Rows from block 3, named by matrix and row number. Rows with one number belong to one neuron. Each number is 50 + 10 x the weight over its row's rms, rounded and kept within 0 to 99. All counts start at 0. After the name is the row's rms in percent of the matrix's.
# u: gMLP up (value half) (model.blocks.3.mixer.u.weight, 384x128), inputs 32-63
# v: gMLP up (gate half) (model.blocks.3.mixer.v.weight, 384x128), inputs 32-63
# out: gMLP down (model.blocks.3.mixer.out.weight, 128x384, transposed), outputs 32-63
u.144 160:48 52 56 53 36 54 42 59 46 57 52 28 36 45 55 43 39 64 33 40 51 57 40 54 32 52 39 64 50 40 39 61
u.145 160:51 71 51 56 62 43 65 50 57 47 44 46 44 56 56 67 44 24 53 54 55 60 47 42 62 38 65 50 47 37 48 58
u.146 150:58 46 56 67 57 44 36 66 32 53 60 59 47 51 48 68 35 59 48 74 49 62 43 46 49 34 53 33 51 33 50 49
u.147 028:37 40 47 51 45 42 65 48 49 45 55 69 42 61 45 49 46 58 56 55 41 61 45 41 21 40 40 23 54 62 48 42
u.148 028:40 60 39 59 50 49 58 35 40 57 44 46 32 39 47 49 41 63 40 60 58 58 41 45 56 57 57 46 52 70 46 45
u.149 059:49 68 25 50 52 43 63 59 38 68 50 45 51 33 26 45 55 68 43 39 53 47 63 49 49 55 55 54 43 57 49 36
u.150 174:54 55 50 47 54 60 52 43 36 44 40 39 61 60 41 34 64 36 54 52 50 39 47 55 44 52 43 55 60 53 59 32
u.151 046:51 31 54 60 61 36 52 39 49 39 73 46 38 39 48 63 45 40 62 42 54 51 54 40 52 52 34 29 45 48 38 45
u.152 038:47 59 29 58 51 54 43 52 44 77 40 53 45 54 47 54 56 50 56 48 31 52 30 49 37 67 57 47 49 40 52 39
u.153 028:45 25 50 31 59 47 54 29 59 44 53 57 49 44 62 61 68 29 61 58 63 42 42 46 67 45 53 69 54 48 50 57
u.154 138:37 54 52 57 58 45 52 42 55 56 58 64 51 44 57 58 68 65 50 41 53 41 20 56 59 57 58 41 48 50 41 41
u.155 045:48 41 40 52 44 45 53 54 50 49 53 56 47 53 63 42 36 43 54 60 47 50 62 46 64 24 46 49 51 64 35 46
u.156 157:45 44 51 55 46 34 42 38 53 50 40 37 40 54 54 35 51 54 53 67 57 54 61 65 58 47 62 31 48 46 61 63
u.157 018:46 44 47 41 67 46 58 39 57 49 44 80 34 37 40 38 40 45 37 53 54 64 54 57 47 73 46 53 60 66 51 52
u.158 183:69 57 59 53 58 53 55 36 49 34 35 57 56 49 42 50 64 59 62 48 68 33 45 43 34 43 28 42 37 54 43 43
u.159 027:51 57 57 44 52 63 66 43 68 55 39 79 44 47 46 41 31 48 48 61 68 46 48 56 59 50 49 49 49 66 52 53
u.160 030:51 61 35 57 40 48 51 59 45 60 41 59 44 51 40 67 53 49 39 61 55 55 45 52 46 55 61 59 54 32 57 39
u.161 107:59 50 57 58 40 58 49 53 57 58 50 41 49 53 24 57 49 32 22 46 56 30 67 50 60 63 58 52 44 45 31 50
u.162 121:39 40 55 51 51 38 48 54 58 46 49 32 49 62 49 57 45 65 56 58 39 61 64 25 48 35 37 48 53 46 54 36
u.163 021:45 53 51 49 61 63 54 34 53 57 40 44 42 40 60 60 59 47 43 47 53 52 48 55 59 74 70 24 49 58 45 38
u.164 039:49 57 50 53 62 45 38 57 34 40 37 23 61 44 48 49 50 68 58 41 69 50 33 46 50 64 54 63 45 46 46 64
u.165 170:49 22 57 51 59 69 42 36 44 58 58 45 64 62 55 39 62 53 54 54 44 52 65 58 45 58 51 68 64 44 43 36
u.166 014:43 44 61 45 44 51 52 37 55 50 47 45 62 50 46 49 65 53 57 56 58 52 50 36 66 40 57 53 42 44 37 47
u.167 146:66 60 58 32 59 36 66 58 48 63 27 63 58 24 54 41 57 48 36 45 49 35 66 52 38 64 54 48 48 46 39 36
u.168 051:64 60 31 49 49 44 48 59 41 45 51 55 38 45 32 52 48 42 43 42 50 47 60 50 62 43 37 66 37 60 43 57
u.169 059:56 50 27 46 69 49 47 39 48 50 61 26 51 41 52 50 57 58 50 45 68 39 64 47 46 53 50 53 67 35 60 50
u.170 017:44 67 36 54 36 57 69 49 49 67 46 86 43 60 44 59 20 46 46 66 28 59 46 56 65 52 58 23 58 72 43 50
u.171 053:49 58 35 59 50 60 42 62 52 53 52 24 48 52 46 53 66 48 55 33 67 48 64 43 52 49 59 43 45 42 41 58
u.172 151:44 50 43 61 65 31 61 66 46 43 42 35 56 53 46 51 57 51 64 75 49 52 49 38 46 27 32 71 64 46 57 48
u.173 161:52 47 59 43 49 42 62 66 58 42 31 39 48 56 41 40 47 67 55 62 68 49 43 69 46 49 68 54 65 39 62 69
u.174 040:61 77 25 50 39 59 62 41 52 58 41 50 44 42 42 47 48 41 35 60 60 49 52 65 41 64 48 46 51 45 42 59
v.144 157:55 49 40 48 56 57 52 59 42 41 44 65 38 42 47 45 71 62 64 62 48 37 48 50 42 50 40 62 60 35 39 59
v.145 163:44 66 59 51 40 47 47 67 38 36 42 56 57 41 51 40 47 43 59 54 36 58 59 35 50 56 63 58 54 47 56 60
v.146 078:45 61 56 35 53 44 60 58 60 57 60 72 66 41 33 43 55 37 39 77 55 55 49 63 46 35 62 64 47 65 46 46
v.147 042:46 42 50 42 43 34 48 61 44 42 39 45 57 53 63 48 40 47 46 45 54 24 63 42 59 56 52 41 62 53 49 58
v.148 014:59 53 40 41 61 54 46 39 61 49 54 46 48 67 45 48 43 49 39 59 27 64 63 66 52 44 54 34 46 56 64 60
v.149 015:58 61 43 39 63 44 55 47 58 55 50 41 37 71 58 49 44 50 41 57 38 52 62 58 46 46 62 44 54 49 55 60
v.150 169:43 50 49 29 48 63 45 34 42 52 30 39 60 39 53 65 53 42 49 46 41 36 50 67 59 65 47 46 53 50 49 38
v.151 016:66 47 46 38 61 44 49 35 59 48 56 43 44 66 45 43 38 40 38 51 32 58 64 75 45 49 59 40 41 50 57 58
v.152 021:63 50 47 30 38 56 43 42 73 58 62 39 59 56 40 41 41 39 40 54 32 66 58 54 52 61 51 42 41 47 66 53
v.153 020:48 40 50 28 53 47 36 51 55 58 52 36 62 46 42 51 38 46 29 54 62 71 57 60 55 55 57 30 51 46 68 61
v.154 157:58 47 57 54 59 81 50 38 43 48 46 51 33 59 50 54 58 60 78 40 42 59 43 32 34 51 43 41 47 36 24 32
v.155 015:63 63 52 30 61 49 38 41 61 51 58 53 50 70 49 37 42 53 46 60 31 65 57 69 54 53 50 44 40 50 59 59
v.156 182:43 43 46 51 53 61 39 36 44 51 52 51 57 67 71 52 46 45 70 45 53 34 55 60 60 53 53 47 45 62 58 67
v.157 012:59 54 48 40 64 56 47 39 67 46 55 46 44 72 53 52 43 48 37 54 21 60 69 67 46 41 55 33 50 51 63 61
v.158 186:46 45 46 47 34 54 49 44 47 31 75 60 58 69 42 51 38 48 56 59 56 48 52 54 39 63 39 41 55 57 58 45
v.159 014:58 51 44 38 60 54 42 37 66 45 56 44 49 69 51 50 41 49 38 57 30 65 66 66 50 43 55 31 50 52 61 56
v.160 015:59 51 46 37 54 57 38 39 68 53 56 39 51 68 40 47 37 46 44 59 33 68 68 64 51 44 53 33 38 54 71 59
v.161 117:50 38 58 51 34 50 52 58 43 44 51 29 49 49 50 59 50 57 40 77 57 71 36 46 49 52 61 41 46 53 69 54
v.162 047:71 60 44 50 50 46 56 36 67 48 67 26 39 46 39 52 61 58 42 44 47 57 70 56 54 52 64 35 56 70 66 58
v.163 014:59 42 36 38 55 52 44 40 63 55 61 43 51 72 41 49 43 49 43 56 29 72 62 57 47 39 65 35 43 49 64 56
v.164 016:54 45 43 38 55 43 34 36 57 56 56 53 48 71 49 41 44 55 46 58 37 64 66 63 56 40 63 41 44 45 64 56
v.165 183:48 39 47 54 53 45 50 64 45 53 52 32 59 53 43 32 52 57 51 36 51 58 51 33 48 59 26 57 57 69 78 45
v.166 013:61 53 44 38 60 52 44 39 66 49 58 46 51 66 44 48 42 47 40 59 28 65 63 65 53 44 57 36 49 53 64 60
v.167 183:32 46 28 48 54 49 58 53 56 43 54 47 40 32 57 52 55 63 50 38 40 45 30 55 56 62 45 49 29 46 53 44
v.168 076:39 58 45 53 33 40 50 63 40 51 36 34 58 57 65 54 50 63 44 23 61 34 37 52 59 57 59 37 67 44 49 52
v.169 021:57 50 37 44 51 54 41 44 52 43 49 49 46 66 37 53 35 45 58 48 38 60 60 60 50 53 52 56 36 57 57 61
v.170 014:62 50 44 35 61 52 41 37 63 50 56 46 54 68 40 48 40 52 42 58 28 67 64 63 56 45 55 39 44 52 61 58
v.171 019:62 50 39 30 54 42 44 61 52 63 54 32 56 61 45 32 34 47 47 45 38 69 52 43 65 49 45 54 50 37 58 65
v.172 154:52 37 59 58 49 46 53 62 58 47 53 56 48 59 63 35 52 42 60 43 38 45 44 48 52 56 53 50 38 52 47 38
v.173 177:60 64 54 55 48 37 41 52 60 48 50 54 66 41 71 48 28 62 60 42 52 44 37 56 63 41 55 68 51 48 62 75
v.174 016:64 51 30 37 57 41 37 36 60 57 63 53 42 62 48 40 44 55 46 54 23 66 59 60 52 45 54 45 48 60 66 56
out.144 162:55 47 62 42 65 54 64 50 44 57 56 53 48 49 43 47 44 43 41 46 32 34 57 50 61 51 36 36 57 57 51 66
out.145 170:52 53 48 47 67 49 43 42 43 42 66 33 62 47 31 46 54 37 39 45 49 62 53 46 60 35 50 61 44 56 50 51
out.146 126:38 50 38 44 50 56 41 35 51 38 44 58 70 49 55 36 61 51 50 47 73 44 50 64 43 64 39 58 40 46 48 62
out.147 029:58 55 32 46 59 32 55 39 64 52 50 44 44 53 56 53 48 52 50 56 57 67 56 47 71 65 44 59 39 50 41 50
out.148 027:49 44 49 36 37 50 56 55 52 38 45 56 56 43 56 53 53 38 49 45 49 47 35 53 46 50 45 46 49 37 45 56
out.149 054:58 41 63 50 49 60 45 31 45 27 38 62 44 52 56 62 38 40 52 45 43 42 59 52 54 46 33 49 75 58 35 53
out.150 167:42 36 50 45 49 51 45 49 54 44 54 61 66 49 39 52 38 30 65 40 60 63 57 55 49 52 41 59 58 51 40 59
out.151 052:54 54 55 48 37 66 61 50 46 44 27 53 55 49 57 48 50 53 45 60 68 41 59 79 45 52 49 44 60 35 47 61
out.152 036:43 36 58 47 49 52 59 45 60 32 53 54 52 38 56 30 57 42 41 49 61 40 61 64 56 44 47 49 72 51 43 63
out.153 027:58 70 38 50 33 52 54 47 68 54 46 51 37 57 42 55 26 54 36 37 54 54 52 47 25 36 58 38 60 54 44 56
out.154 159:35 37 57 59 48 59 60 40 52 57 46 49 32 47 32 51 58 58 48 56 44 38 42 64 59 41 57 68 49 35 46 50
out.155 046:56 60 50 44 42 58 43 51 60 64 39 52 42 48 40 53 56 66 41 51 56 50 50 64 57 54 33 32 53 60 50 45
out.156 146:57 54 46 55 47 47 33 37 37 47 47 34 40 43 55 54 53 53 49 72 57 44 56 42 45 43 61 44 46 53 41 52
out.157 018:49 44 53 62 35 52 52 52 45 56 43 40 65 65 55 56 65 45 57 70 47 47 42 47 67 40 45 46 45 46 33 30
out.158 182:50 56 48 59 64 50 32 60 65 55 53 27 65 45 58 68 49 41 51 54 29 58 52 53 48 71 75 50 40 34 49 42
out.159 026:52 51 56 51 47 44 52 61 64 40 49 39 48 55 67 61 56 46 54 41 31 54 45 51 64 42 46 51 56 50 29 51
out.160 030:45 30 65 47 43 56 58 41 57 56 64 73 47 35 66 42 55 56 52 61 50 47 35 56 53 39 44 42 52 56 48 63
out.161 115:61 53 57 45 56 45 60 48 44 64 46 44 40 59 54 36 45 40 56 39 36 41 42 60 42 63 67 39 59 44 49 55
out.162 101:62 61 48 54 54 59 59 54 54 68 49 43 51 50 57 51 42 47 47 54 26 59 43 50 57 64 50 56 64 70 44 51
out.163 023:39 42 54 61 35 39 66 50 50 59 60 47 43 56 44 31 52 44 49 62 50 59 46 64 49 32 43 47 52 55 54 53
out.164 037:51 48 44 55 47 49 59 58 44 54 62 62 43 44 52 46 59 41 27 35 26 36 51 69 44 52 50 57 51 51 58 40
out.165 174:43 48 57 58 39 61 66 58 44 49 57 42 50 55 42 62 63 56 61 46 56 62 59 49 48 42 50 48 49 57 50 43
out.166 015:52 59 48 59 38 55 37 55 33 55 58 48 51 56 51 53 47 55 44 59 56 56 49 55 54 58 32 48 40 47 54 51
out.167 164:49 66 67 62 50 48 50 74 43 60 43 57 45 54 43 54 40 49 37 64 55 43 36 60 57 46 46 55 44 45 46 51
out.168 055:39 48 62 48 51 58 48 52 44 45 49 53 51 58 70 61 56 45 66 45 50 39 52 37 43 63 36 47 58 58 66 38
out.169 061:41 54 56 53 42 38 48 54 48 51 46 65 38 41 42 48 45 52 66 33 38 57 43 58 31 54 70 52 49 54 39 59
out.170 016:44 35 52 37 52 50 47 43 64 48 42 32 67 41 61 53 69 40 53 49 77 52 43 47 49 58 32 56 50 49 37 57
out.171 053:52 50 56 33 43 34 50 42 47 47 53 60 45 43 59 21 40 41 46 64 32 63 54 66 53 43 41 49 62 62 48 45
out.172 154:65 58 46 56 58 63 54 48 46 62 56 43 49 46 57 60 29 44 59 47 64 61 37 52 56 66 52 45 46 42 58 51
out.173 163:53 55 44 56 51 58 33 41 49 54 51 47 51 50 56 42 41 60 58 56 41 52 70 61 48 71 39 47 68 45 33 32
out.174 038:46 29 67 34 61 46 55 52 37 52 52 68 51 52 55 54 55 59 43 47 21 44 52 53 59 48 44 51 56 54 53 45